Weights of a small image captioner.
Model: 16.8M parameters, 64-pixel images, encoder arch coatnet, encoder norm rmsnorm, encoder activation gelu_tanh, encoder patch size [4, 4], encoder depths [3, 6, 3], encoder widths [96, 192, 384], decoder width 256, decoder layers 7, decoder norm rmsnorm, decoder activation gelu.
Training: soap at rate 0.0025, 17000 steps, batches of 256.
Rows from block 8 of the image encoder of a small image captioner, named by matrix and row number. Rows with one number belong to one channel. Each number is 500 + 50 x the weight over its row's rms, rounded and kept within 0 to 999. All counts start at 0. Numbers have three digits each.
After each channel's rows are labels from the 100 images, of 14848, where the channel reaches its highest value: "strongest on" is what is common among them. Only what is clearly more common there than usual is listed. The data: views of escape-time and Newton fractals. In brackets: how many of the 100, against the usual share in percent.
# convs0: expand pointwise conv (encoder.blocks.8.convs.0.weight, 768x192x1x1), inputs 96-191
# convs2: project pointwise conv (encoder.blocks.8.convs.2.weight, 192x768x1x1, transposed), outputs 96-191

convs0.577:530491441570643498564526495480509567521452513426370488457511427473396549532477528453444505502485529461419512509466516483518459448475522430525480519501457531507472502516506611541546537569536470491535481500422452566508521485572516492497452510609595476501436564543421409439514533481530555583
convs2.577:574532554442570568464594476553549458582454491601514544482446587536549418420467474516547495409543496534567500512528484546556455486485533528519455496533521467466518482448546560471448505427485453514501461531430484545544482468533493496534505516480437438532514455427486529536420528487426486459
strongest on: cubic Julia set (38 vs 11.1)

convs0.686:548556516553475606471474490463403499587499490583485480453462502538544584555454500453547533433434621496572491499523540595511484367544485524472514515563522491536490536423517518580565606546576501510544469442438496540477500528490488534545494497491579496552516540535471489516464527500557582442
convs2.686:517460549505514617496470518376422532430550504503371519562497484403374535506498528513503552548525428419544537473435506473537531500547501506466615548526503449499538505472539463429467503540440487464470472497517476460469445511500460481457523450508511523490506520505616507490482549565532540502
strongest on: cubic Julia set (60 vs 11.1); grey (33 vs 14.3)

convs0.76:553534420479449516563440482591530442488410447481475570448540504500508500516468544456457494463428426503506467470531549485512462601483467527574400414500487472528520522492481432541505538435508518486521461582464575520461484472444599613476549586459492374524462534585472512451544427604491531518
convs2.76:538551490456486522590406492497516527476443536463442583455458552499521504501483468475500491472462488520526487551419615433573473541393537535458566541461427495560519537475485484449544568438551473527445557483512451537412562507422528515487622566544455545497512476508421526499449528565493453420
strongest on: cubic Julia set (76 vs 11.1)

convs0.408:527452495470473554491448470457542456465482551559472512564471402547575582529512517516545506501519530581435512471482591503448564461563454482530495477537513475530574548376492461519487365482561426441532481528484497434503496522522514537526417528551441446475460527476546441482490458530508515495
convs2.408:463521503586469397542555453476579493428490449462491549435464530467495443509452425509594501532450546576486616529476470566493540535511480393468544432531459510438473486513378538527476520409511515513523530522471691432440576554499431476566531474461457507575569457397544549439495475462535483530
strongest on: Newton basins of five roots (37 vs 12.9); Julia set (32 vs 9.9)

convs0.144:526570472513453486517496541481543528541533433538421485394498511453427479424574487454508484517456469542426446552537455427470537489423448470553565478508400578499500454435476455479486556476350461569520478462564552447528496401505506512675562427559552488522500507488506460404532436543506501588
convs2.144:521488567538489434545463474469497471512486567414608512483476447484493467491495613523544466443660499474461590362446547392548452433492509515544515529466535527577509570534521577609444577443565431563573560592559423496466538498578522565460503512609445545452550515497470499533474442524426453421
strongest on: burning ship (65 vs 9)

convs0.656:455567528567536583501533496530437510526474503450529568510535490454483463467548498441527515420518457538409537569481525504386534578481414557574422546479520445474540465501499552525474494479547482564442426590590524430552522550442513493552553491488488558509541444482542511614503495537450435393
convs2.656:466528476503504496568536461499441480395522539418560520549551561458497538480496588558591456503515525465436549552512515509504436537483399509398539583515510546567518559544630448463491503491599432521506591506520541581485449544609532415456500586614457528451420443520421533535574524518433563489
strongest on: Newton basins of three roots (57 vs 11.1)

convs0.496:466474499562468511542522495470529541484511545532427479508583532563544503591515455525532458580453542521502470469548531467446415415470466426552509473585510591522493514407478499449483578461475410501502481589408416408476433477580504527562567538548473515525503443505407434506503450513513532487
convs2.496:550532584513490497466555513462643569504590511420425539496413455505495492470545483481477457467548505464472492478502427467561509506470573522513517542402440516372584486424492599581514529476386566567481486495466552487525478559501538566462550470564598492573448508572506561486469572588544474517
strongest on: Newton basins of three roots (52 vs 11.1); Newton basins of five roots (42 vs 12.9)

convs0.580:548468510459518553567435447501469509494448537538481508497463499591607513486468580484435477419459457557379468439517491495496474464477589445529515530475565471517492538473508545560457593495476444508439514460600465486444452497549702498518463583534549428527530447542538534552523500506519577513
convs2.580:554510544495514535526484413444547439551504533503482475475469576417474424580510403512531498477422436418520450446537509526528629483413463528482498543522504522528479501566604552553486471473444459559497493438455437561539482485532517536519524555536528492521557468590550507494491535458576506482
strongest on: Newton basins of five roots (96 vs 12.9); close-up (73 vs 22.1)

convs0.237:514377529529579522529584485479508432408473517524533505490434493455526471410477455485494450379500519564477532434478537519523440482473447576584457511488439517544462503509515572560462532528528435516524509363575444443518501451550520520538486494502453484482583443489604537640473401530438465494
convs2.237:454542446516587502476471470480454462418578581503611518470547460530442523487493521467574453619486497507470520451567505542483504412538424510551417511559482599466533513480528509506451545491523434477525467469495479440438516532482541553507494442537488564572492468516497465531472516539512516580
strongest on: Mandelbrot set (44 vs 12.1)

convs0.57:650522494435512412574555478481612448596583512539419391484519461505442498514514453523457438558480534522525476484550504447559491500474580496534471535483474473444518424481443454464568525439569433481517517589541508552451434504458517526448499422415501471487529528396556497457512529496448572557
convs2.57:545454459539520439504502449493517631527577483485458432453571379411454457528489413481586495500395552482558385558554544375462477492449557482456546544516493586496607444483518470453465546487470515534480515607546567591566446578466562606515438496456466563486555533565512459483475564554531497525
strongest on: vivid (39 vs 14.4)

convs0.607:601499505512551554472508465477443522496536474471500424414514477541410497425508531592501540488593548546513444471482492444496528504472455485546570543447493537538563493393479415548521493553532481615440506507520523520509508540433425535514586499472520493549594415441511552526577567515481388529
convs2.607:497487398420506569573557500548516502539511430470554541404531453507531496386447538512442547427551590508458447406580492503450537541498434415480455485526520516555552577427500530508521564512562503517460499465509469432537530537479531543631580480489407534579532555494533468541536473417493508442
strongest on: exponential Julia set (32 vs 1.4); vivid (32 vs 14.4)

convs0.561:586566538459496475495448557586498608563515604512517511525468460501465515546503522477445497443525526512503511510569588485555486468489549525473469494537483452600539477491535526566614527465502528445537586488574516493466475540507482545527517429581478464583509447476415463522520398421473543488
convs2.561:616543534554471494547535565485551447541435465493517548540452594486539455402479477462552466519484510587500483522482557487470500541499481550477511463534547559547539474445551485502500529412544495549411511519540510526551608485457485499487406538436516499528404547502500510467443450523491519498
strongest on: tricorn (27 vs 11.1)

convs0.418:500452452509515623525443466501463499415551545487505530472482554532512424474547516461488384452486589545482541464582548521542465442569541486436499554515527538496529496588544493525498535489541464486511489490462498522464473526501516569571500506505473568574454512452494565592452588360495569484
convs2.418:499530572521491504517471580422519471459530463554523554504534453421463494579483614469522501556506475476408543492537525448511547450432584453520522536448537412526402461560549509538590513548381448476527558530545468483577493427451484568537604490515426540534549560509412452444460535520504573476
strongest on: close-up (61 vs 22.1); Newton basins of three roots (59 vs 11.1)

convs0.80:457533487546577485545539511510494522560498524491579499520497500601471514517507446534573433520412497443493482511552608485578563470470513528534554558499520488448476555490514551549556581529439437500475450499484496540501491557353451606488492507454489481487532542438546459512524578570445506524
convs2.80:512431482508443546535538484443463450519484442420516530451608458534521478489453530461483500455574483527571500490556433607534567451489497509566490433539464527431537563496463528500513440522478506491529499583473552519562595425550473480569493485594570464433427414509578414545453524547548518515
strongest on: sine Julia set (30 vs 10.2)

convs0.105:557552562527516559483436475442497493491500502438464547462579506403604461526547573484502552466427469529543437484564452516520584644461536511519553497472516400489577560609555509513586535612458524529475596441521511531493509502490519529484518562562446535628511518519517466473388549468452629545
convs2.105:492627535457485472472569471526530602499428448519447490489552596434426475455543555484491487534455446581527401523597543443503469488583492474497576468433492438558498440457524507464426568481476468494521467578412500662510529545485495516442453501523505483486605531533454565512455561450416508533
strongest on: close-up (62 vs 22.1); Newton basins of five roots (57 vs 12.9); cool (44 vs 14); kind: Newton basins of three roots (30 vs 11.1)

convs0.101:476522464531499534397496492541369521547531573576522590485546497448534490410436492499439496443480507561588556470541616567451543495543441592480419521402541504442425470423513583473460469527566544511545488520527485500462406499589467537445420470427562511507563469568505405483532496430421434481
convs2.101:492471440460534455417490523526481448544511500497471498552552524434487489473518432410566509507418515508485541443419479494480468496519529559344493581567532483467519490622498410444485481490542518504510465512519495467581531550527514620479500422546620489435577514473493466475496633484505518526
strongest on: Newton basins of five roots (99 vs 12.9)

convs0.334:547530521518536501495455486525527492485396460592539492536413539433558592414576505482514612414509517452441451512570386471599483380497494553616483514501510554569560543579545556467488592549471450449505544572565518476512467454504522358554520561538500516536407575528469546509538543482495591526
convs2.334:525530520439499590499516511460422569481479461444557589400471514567537481608433516472449553458585424432493541537533558518452467408402486505407401500499458436527454540555476561447575518518557529527586531531545425484419503459568516456545547580468488429488513482515462480514526552499463538529
strongest on: cubic Julia set (34 vs 11.1)

convs0.227:516560554508361511508556465525563524512556551513451437460484528521504571528501420517478527545455516452517422434559507544522461403541501519494514551481493540488448522441493504515534561555479542436448450399475496483425546442454575402537494442453429438493489476491406464418477460531524564476
convs2.227:558511577593464552441412459425493556482577564525444545442633451453519535463523496444437448555477507491477407525508475504456524440539551527498571534536527551480556511479493512408459544542429623469457485515475511548495496464476579414428521505535554510417514495520436376557522497427542512558
strongest on: cubic Julia set (50 vs 11.1); grey (39 vs 14.3); quartic Julia set (35 vs 11.2)

convs0.638:454500470421522447556496423555418393438424594378452415516494476601503528505467551514600468505504492529501481487521426492525617566545439517507460609550506505515483545482532525539499500512500558370469549555472426527483483456441519565519438418488607618511550459436508496474566513506456477497
convs2.638:505514414487583446567554466468571413493532537474464470540467514578427480570541509509442533422514432524547570551585485524464522490454497455369452478531491412462486562487496539498523511528516541524537543487574457469457433454406426543482514488540487552556475500428513483472581406538478591527
strongest on: vivid (70 vs 14.4)

convs0.419:476567481468513458533624525447549499522489437530588548512485422527474474426460511499471518439477484506535353510496426495569593522486512511467488510418605431505486544515471508523555567524497483583556495482475526511445473423493529448463543565555528565484496524420554529407481430597451482470
convs2.419:576462521486477388439438504516511473541489495477531533471494519551492633451506458438578522546397484535446534565487476577494408565523472594446510576568469501391623493575517520530444429491507500403486509529555429421501602491471471473502479452597551527454467456537530515450548478452527496507
strongest on: sine Julia set (37 vs 10.2)

convs0.384:523523411388493520496511540522549423471543547461574434535422496388436526526495560500531522490517482483445494588489527519521592631451576549549475442500569486533498529472424543463498496389467457543509436530578535577536582536449502567407445498450559520441499592509488497463490460423493434597
convs2.384:513483541549484465532468505547553550492449668514489529486486409515507549475476491583365520466446396469478569520524543499410458478480581508540437450496508463604479624465460541401505495543459494448616469519507468559585475504474478535495523533459537415494540580509530507585563513537458467443
strongest on: quartic Julia set (50 vs 11.2)

convs0.530:564446538423452460495444586541517411456435488523556508482531474493452509481437527490564547494454466457483421432489565477542479556561489503582415489535528460444510538597479523494574543487455572478466449511540495464444507453517633446517485590498513455520464489569523518491443504573464530440
convs2.530:492631589563535543498479445514512422582515542438520503474438571554535456508475460487505525459520460412475470527481638399483498596491502513514485578471404478437428489534542547471522547420559538486521563541521395539421564476492506562493605575506509567447405499495442537435487544563560446482
strongest on: close-up (58 vs 22.1); cubic Julia set (48 vs 11.1); pastel (37 vs 14.2)

convs0.196:538486467460462511550483497397460585414473576413432558442426477469370531500493508497492448504442461549550628431458390544566395413536576492454512401465526486556475448489405499511559553501472515428471547502503393429437566508503403534576541538570452419524480500477483499487487535406529429549
convs2.196:533456523446520532489455460405521473455509458450402561481449538514490450605585437524350534428564506414505464598499486471562537532445525510539439448466451516418432506406484563568507464506529588536461564530517471457524602581525534463536411555550475468550446445499461583472562422474506392550
strongest on: earthy (37 vs 14.2); Newton basins of three roots (33 vs 11.1); sine Julia set (31 vs 10.2)

convs0.468:540526526608529557568497526563441543380586400436508524408474517532487442532519433490508462531455500561411537529525557514500440444495496431434465525441520563607528477535577412590497544487526523500486607489552461513582420506428558603583455449543477528545485535416542523377592546495559559577
convs2.468:398550482470517501478474611424526460456516394499607529441538532546564486508428540518403462506585577519433461470525459471513460423493526427532480470474488586493391527533568508513540456554469474429461563424501477437505441519451463510532490474481502504511539535403470501454553508471528556584
strongest on: Newton basins of three roots (57 vs 11.1)

convs0.244:506530531484446446473549435523530584526544520446501472520436461492434464422520469426596513518566508506489503544489546481494497424409578480439481521463442536457569447446494521502512485602439521508408503531489532542431482506519557489458546485502511472529533528511490493531497559376512443524
convs2.244:476524488502553554547431564476436507456477521577486451537489572531572515560425533525424455484620497580530520538443443501474490549458472546492514448461554487540492563438521472544550543498529460521506598416503480451576478449478415471533432514419459479488453577445503593536512550518439465537
strongest on: tricorn (28 vs 11.1)

convs0.523:514513474526520555613544503537464505441490457534564585387443450502499542515479502375505632574473510485622497462483511531574452560476435482527512543503394498431531542493515558442466557515539472528466476508447503575520530559478513516414554508496578525490503672501518482449481458422481492500
convs2.523:556485496471529480366522459462511449536519509483417487611602511548523514472492457526495388552436529515414497478579466490430471513539499523565446461567659468537532512586495462597521520554507494508514502499602555444532461535492497501595511473482435489505486355424491473574467612585482460503
strongest on: burning ship (41 vs 9)

convs0.734:479559433465455503476542491563470500547489513512392500443518481482527553514502508430547532543534401517509585444551511555490487562506451485448509380518479511541563494507422439470498472475564421468415508519552522542472493456504484608550527429486530429557571409399457560576486498466374494520
convs2.734:560532469411563543520444441571448479554447470564465500472465451605586564540527429549477557535459518561474592454473507502577542452462490500461465483535527500527528470544503457573454476480618552466471551467554608526530483622519448605503460490492524461529575465508535531447504535510502443536
strongest on: dark (33 vs 14.4); Newton basins of three roots (27 vs 11.1)

convs0.632:551545524433509499545489460434468494492593492527489517545498483529398455505444400546422507508467557466502406487409503535469534437490457519416474410444465457485531454550642424464437454456465553457485507538516568437423512513442394503425497452523533511426500461491544529526570461540494468479
convs2.632:506532374477488540417479607564472440550550514424517540527489503576448543558456410540503429557486526544557464450527426506478459520504398526497485476473441546470518499591477539567527542556499463446493524539497535578462515445499523424489428456432480416448522490615538472462594429506471516556
strongest on: Mandelbrot set (50 vs 12.1)

convs0.276:582437554492518468491444515472446554546584558604415481543515447424567420514495472461493472530538551493563495551588496507563533571533568472450558495506559496568460501476508428513520458504485414459511513527524530560565549549499452499457436546490480491511581427553455526497498382505477440520
convs2.276:559455548447565498417467519465519577437513531574451487392524448484586517542449427456431593494488543472573526615514484515525488541493399432496479512561386499498522496498611435522424534465531559542477435440460617504522475476520494399533478444540432455478598469488554544491486484554470493501
strongest on: cubic Julia set (51 vs 11.1)

convs0.663:508500432499479563482602537461475467555470508529440492504462530487472509482474479483474493447462542551528632464535455478602600517469475507606431546434480525500531490567511542694546476465475462597529435476534506523528587565441470401559484487527533456491429491558581443481471567487455489524
convs2.663:462598389480498442405514492552561480514475506540452455453473516537469517518485540508517487631580513522466534538510498508488463457494476416452496478510428488532462530454464567495495370524476486510542482457481556533446487476436516476422554507476550438503570459528411559512552508476536503543
strongest on: Julia set (73 vs 9.9)

convs0.370:554575533514538552531558569531457495583404599483516544479486480467546597578440568527430579403436456506552404547510547450507491456514473480525527485493395556580517432564558507493513625574461528476446458568497504549443518491501569530500548535500425473551536496621460528517462532525459500495
convs2.370:407486576550518566450448535510515514412472544446518538531555510507457609492531444480427491450465520497539474519463617417549476493477483524519602545374444455539478463545465466424502507515532483521553439578531507528401498521539495560499542605503436437562496506533444525473515606476479385540
strongest on: cubic Julia set (64 vs 11.1)

convs0.729:501491449488498535373538479488550597533564490478516452523432470452509429523583442519496515512425529404555465565507489506538525469521483490473511514471530398374510496513462447540465525441524506523467567434453492484497466551521549582461477527558529551442353436545413544488515467513428509519
convs2.729:500572425581467460412503496542580505505506538507497528498350595442572568533450477456556535548426517450543623579481451459430571480482568509517512519489498486453543507545493510517515519456521501457530528525454514436475386531498555507567478503542462523519476468581564466531609300554467447441
strongest on: dark (88 vs 14.4); Julia set (32 vs 9.9)

convs0.240:462518585568557513475512460451461651517453548458515379555507474497503558541503467475529454374484509426490456549522569361488472397487554437513435489516526407575581406545445467567489450515502487480487423499567480501501480557506404520512412518505528498490557529511419445419442506473543460478
convs2.240:488495619448562467490550467508525522522502498519464586615537522477469622460489553417544484515450515511473527587513496499617488502570505518499563554487442432433490458594458519529485556491508401599538357446586523498484443476568535480469423545491529493514484482564585439516430486547549442542
strongest on: close-up (46 vs 22.1); Newton basins of three roots (37 vs 11.1); Newton basins of five roots (32 vs 12.9)

convs0.386:503498489502517431588550461521552550506355498641504517595537546502463487461465520504440506554374545520408439539570604426492544460567434445430459474465489478468455435559484423457522462364514422417502472481463502499442445541498517401526483548526474372495495428541562459526555477490570473410
convs2.386:586393404382412508439456524517455461511423416471528502497479499492517477573473499486406619426469440483456451446552482509537452579482545534501423518510495517480538595472510597435475517454544527472481485480549558533536501602544533477496461471539466491499550467520502469497499520408551441479
strongest on: Mandelbrot set (40 vs 12.1); burning ship (34 vs 9)

convs0.157:550438492494471506467459457475490541443437545469461585464482604485438565513438465518524443536489484515502669345448424475572381483505524479466518511503486482577404417508478455512586503495507428452542495533443440425469508531473424511566507526463542438521383480512465433498547561456478484566
convs2.157:520468554452485467412501477461487476510402489474508570536496546493548438572466503597488437484588436511590608585543542533551547462465516433572467568526438514456499464412493462521537504424673473503554534562474525414547503496450444517507495557477518457549524492567501567491528465542489429470
strongest on: sine Julia set (100 vs 10.2)

convs0.195:476510504502486526565513507465447464547460547521566435443475569467535536526467563432483491447500434476503473467553531431498527410528514546503427491474472475532521442668530491463527532549552438533457482456543551417464591489522512476483487499440472518565600579541519607540466542511509462472
convs2.195:472487477615540539520557478540504495622546520424455471525505471565390509458534529529575488458432546496377424476505546380532499491547440439488480504432526385558480523517415453390445528522518514470532503545498464501521471416555528477502574520437524507598555558586572512410498493516559367604
strongest on: Julia set (62 vs 9.9)

convs0.350:489562504434580627514491489606456447378405534436479464506485508582540471542403544455544489483550538473648523480499454523548537516414488533456451504637527541458494519496485448518432472495524496424555436448493446537533534572536541494559459409503575541439488534518460440500591487514421592524
convs2.350:574545527561550445468531499538464505487527529438448521483426437478439522552563490501429506469445490513550555585533496467518497507500498543352512498526527559461438558515527488468442498373508488527536521454514485518563468393468519560536383507566474502495526418567493456509463467522452498578
strongest on: vivid (68 vs 14.4); Julia set (31 vs 9.9)

convs0.569:519448424454486405538527506469488504539469463543439422503532462528500491471504407498495588593454529484473534453494560525544504530415458431404448535497599532508462462527524512493377513495571487495493433510523593598419559443500510590573445510559579566486498444399460454492522516462498508527
convs2.569:477440567490489495524477481480519470578435486448530542481580511613616500404488454490496570511483546496573488439470478581524526481519497433460485492441486561481532453457498453521535544543526481559493552611477517551466497526494499577551445466492511515469469469493510493423531630489606483418
strongest on: Mandelbrot set (75 vs 12.1)

convs0.337:504484440524483530499536477578598492581481533485456558465565564461421528498388630520504517496449450459529594541443504533577456497417514494464446472475528479460462481465525529470480499550494555476418476564522529473543546568481545456531509418565562479461562412571585500521517467532445427457
convs2.337:495382446543446484481476514474478462520503594556517553376557512454380499469409487489494435485543457443498556569507528520537527541503521490458504570482504484437523529429577423411503487497635585527401431547530502481528477517472549520448444473514547494559543477558495494531485499515465422430
strongest on: dark (70 vs 14.4); Newton basins of three roots (56 vs 11.1); Newton basins of five roots (35 vs 12.9)

convs0.318:555565516491501495440501540505462484487475548470464559521505483461503534543438481524478519456524425472569407558416552392534561413496486528515490511451466458527572478539493544426512499577457481504450453509503547580514498486461576533514481544519400415492578554475524538488476509518502493555
convs2.318:436486495568513532533489520456542506591544606477523489506459498406526538555573426478526464399472525501483538540504630398548538515466483555571420483504396463610485396598385463413531538484564510471462455537513456530447515481465492523444575501446418489457530506556482548484482502472523332571
strongest on: dark (49 vs 14.4); Julia set (43 vs 9.9); burning ship (25 vs 9)

convs0.192:522552458570559538436405476493522544484553548506448476528514481407539486453509533537578555526476501439528535487450503577579471593485475492416599568513503481474495503538485489538436492500533443428467528477526457502586496618540510477491467426436525383511605593490465585545530532518484595401
convs2.192:467473476478601542523461431497481519467535444410499467478534419413477564386408454510538463522509485607583452546539447425519526579492571526560484642478562446376559584413450443464521484443537537459514519500483564495489537512462447533483405438488507544514510504525590593484475399532485519439
strongest on: dark (35 vs 14.4); Newton basins of three roots (31 vs 11.1)

convs0.321:557568556471475487504506534624496506461480432516543513474589445556594484498470575487454433433522485484496504463561438511531467517393450509499442370524464478532462454544566444575612585465445442518509457517510530468525517448355569560550525499509506499571479459466447466464447474507492536498
convs2.321:608550508441463474523494456500463570463456484510480516448458555490469481497501379518535506475565387521522466435551476510537497549436528540467557452445454547554610474389493481458482558414466518443529483516455450484466598574463511493541496484463511454496481464509451599452455527523546566476
strongest on: quartic Julia set (59 vs 11.2); cubic Julia set (40 vs 11.1)

convs0.566:490451500496452561542468454569494508538573512404534558505550534479496502434521557363454458491484548572378498441427427455558336463481513458462512532458456570526548538485421466548439531611547543514516587523538492474430445472498625532557529550533490494547498464512420482475522472545486444530
convs2.566:474471390441471489507434468463509453513519534448589471448577632510567465509531543439404372476522561577419505476563496483466389509562477525462514481519521464466458607534528518494496559605472628451482572403554460495441504482459520478452520510551491507523503481550547499404466544418489468499
strongest on: quartic Julia set (73 vs 11.2)

convs0.462:495483490533473427535458573463484492501506498573495487538447510537586560524585589542568540567569433463514510446430437454478562620446482443542536491505491536549481491516411422545458506455441444513487495499458547552518541577437433542540534487530468401487575493520501452454421471603450510518
convs2.462:536451555551593536488440540500544427499481589418576555483436489543538446534442552469548495465506476421424494460544485525502506423519556569473464604460548511469429574471534467475626511504443500435583440547521373433426507452418476495490588497481471503475514531468413558462484492472519532471
strongest on: tricorn (30 vs 11.1)

convs0.625:521498423456491398493509526525516480521430499448512415478573413514537495481484617465508474458520501500526465508528533527549428612580528520583424453515434526551524426540478530589498617513478541537481495375538454529555578496479479423550446499509490543497520562518521506501467473507511584423
convs2.625:480466581472460479487484495560534509502434466506481421523399508539452490496531454526538584502528414565581431512464605531497535451366454534469527454394480535447587548474507510535451515536510544491531599582555520516485427543583564488469524566527457512491454492506421520539476530457469485408
strongest on: quartic Julia set (50 vs 11.2)

convs0.272:530528488537432483583513537561432549512606528485458461492522472473412474493475603402513478494566459577492542524436522529556430392563562496509485527468392641462563487489457471423465472539607627516448569502563493543454471525524589543433501500521549492522533526427422520419514547499558567521
convs2.272:492521480514614506543506477511493453481495485490435509604503522552527401476427424576528537520463530502554519488512483481462583525417527577509497411535559493532468442525523462498485588475492378610534489474438490531620565527446514536555515485430402518359534486405486482583513529482484488552
strongest on: close-up (46 vs 22.1)

convs0.460:487532439520482465513503516482514573516568498498559414509534523437523471455495494497470535530516439553479452467471558514517608541492447521581458463422489482426524453532477562412500543624418444576451490489630483558553407473413486592505588454504482521461507555481525484530422471569425601438
convs2.460:506515463415518550533564532447519445432524469468563504507504549592442478549529612463572540466460459397475497537479505479547507572404547422508468491524515544553461427430500556532520540487504498504495552484551515433410495475397516507547652498504448498510522444445502458509499495584460523487
strongest on: burning ship (75 vs 9)

convs0.417:441505428473488550539535538568472423480465558428475512478503463550528529521417506470573602556579455488523449614544451452489418528506497594577452574506490437512534531470469466600473586509426490492488477519469594526421488453475455393508527478432431589444381486496415578537448473480574470483
convs2.417:441540455341472428491574479410545517508427542491488526573581453462569538448504499479552596469559498482524455448582534560388520444504541551522550464513501459518449575456574464504457478488520519542477573468471503469452470499527507425457535461487475540496557547558474434497541497476486496516
strongest on: Mandelbrot set (70 vs 12.1)

convs0.356:474466517484503485513541519536525531525550491562438397438527544483500558479485463450478550568497519527433474439500505453479532534514511518523509504465476502505551474422430502551385379498487527580541456470439556548472485582469564554506473559475536582479504510476538348497397493601521431473
convs2.356:479498544533553553422509411550402445545573457441408464529469582506502511431424482613481553525512522534481458559609536584512408492451558428422495499521467527487494520448526589494515467501583556445522529538510554497484516559577598494513426450537396473547522480505576615509582469513447520448
strongest on: Mandelbrot set (57 vs 12.1); burning ship (38 vs 9)

convs0.164:553484492509499488523483504472478490457586524460402563468443484516395535561537498532467565415498572497529536472484519512586471524412502469526565660473549535503529520449544420501432451534579353648551484585508496502527448559527550499563499480534573567441546360452488499547547562486437433487
convs2.164:488475475411507434514609473407539440538425486465499586512481465485516422463449524510506538518518532527555524416594509598398517463480483477490552585518508501505457505428518514596538455393538458610511446509447460392431515529362558533473515542572477568453501514494567473539555500471471485471
strongest on: exponential Julia set (43 vs 1.4); cubic Julia set (27 vs 11.1)

convs0.17:561502546438435473525538490593437474459498476470504575492573457552543497442559499427503432569459521485379408408514476442512467487467524472544469604514531554468541462476509502529426558548468543575493486505530511454424498406524580496530513490533519434578507479451501499506479453513492548535
convs2.17:492453440499498461411476443527492476539501543456561504454530512568527527477553525490404413428492466586453409325493430581508428486543460527465470556534449544523446485528481492459435580519453465528499482558517461513442494537464565560508574465535480479521467395630522495527549514502492493492
strongest on: quartic Julia set (100 vs 11.2)

convs0.522:510540498453446482479419539496550578487507508486519419439618488496463571540531502466409557469521473559519452520562516490469514360561502503400383531516510511555500477499564448513465561483519528494495462446496524499530557493520573529542500479511424460466434433456427477493539553527454509485
convs2.522:493476434556522533551549542487461513600426483466406521474559596453446516561484605502459414438454480486503533525439436463570506550414533419510508527537463527522567420471527522438479546440443439521530463427524421573558493556520460396429459519462616473507457559573414532564512509568526456500
strongest on: Newton basins of three roots (40 vs 11.1)

convs0.494:521509526564470562467414534629493527506478592530478576486514510559436479525514498503427560466498503589561580407437549485583440548506425495494537472539547496523480463490505540518516529456480530554457536531479523481587505487481587484500513446546501486550529521454440540513547426539416573582
convs2.494:526521475523457433503568551576560488459469556610459523454559573427525387540479431410502434545439558505499512529509498494457463641494518574428596428561444458440503399524483524527464500484535509427558479508427503507497533510484467605537438473434543483383476494527460507422452565462542560547
strongest on: Newton basins of three roots (55 vs 11.1)

convs0.320:477483612546468449549556444480491539554565484601294427488466574482443409494540534517479445554500445578454541514515484453513490587516452489491538546483472594464522419448475429493545512448509469568541554570536516463490460500453491535428516497416484432604399463449488524489495512515474557461
convs2.320:520520536518510491488558410457515622432511448507452451364501559432512478521466345456556447460546540500500486534565482511477541570408510478528488512516508498541561567409491467514550504388548492479486487520482498469522517547463470593465547513453458576562469495549450613574546575468544465551
strongest on: exponential Julia set (73 vs 1.4)

convs0.118:492530533528428541456581483592599562535532459529481482503528486491496517414494488515496533485540499540441499498614553462418589517446429560585436425533455562451437475519415499501538500514482373592563516439388490493522514495535537516552510563446478544560527530529497463480484548507484570469
convs2.118:514474521427505559484473474643436510517563420549480474437535521530455555480463461442490503493569503445565468542594506480453507458489513495536455596511408452520523496545485514456444426465546456493518512449385493544550535508444540466561590523362446478478518433405564498449415467548419494565
strongest on: tricorn (50 vs 11.1); quartic Julia set (43 vs 11.2)

convs0.308:546485477515467421537536434443421524448495634567494501476505482508529468478536485544456555566476489465412462553548472500518561550490511613559474510539496412536534454463487430532476497497542463481442391475480553484541571571486381472492531462515452480516540471456434475559443479580637495517
convs2.308:434462455525523456563465540433492516519531535431435500559502446515535592539443491653537612557530481546540456508533474493537486487422505505437614441447576446471527555551528518554437455501504464480509540509483541454459526463558429494487531429556526455552479620549531559517582524447484518520
strongest on: close-up (51 vs 22.1); Newton basins of three roots (30 vs 11.1)

convs0.474:550503525481580438553482539549508620513510544548450541488534521568564509430510445474571460575446445368484547457569469484525460540495507462545555559546505518520461540524500495468505580545449506598510440528499653532451531516425415520467414504397596507522472494550377586418511453492494483487
convs2.474:515514520476499438550515408518450490558488383508486543508456601577473521511591409496558477505559516486467539490450451490546541523387535576384441564473441513423473502497464534495570472478487472531588560454520410461503449553548523530503656469496491519449406464393478483556475458428529538478
strongest on: close-up (60 vs 22.1); Newton basins of three roots (43 vs 11.1); Newton basins of five roots (38 vs 12.9)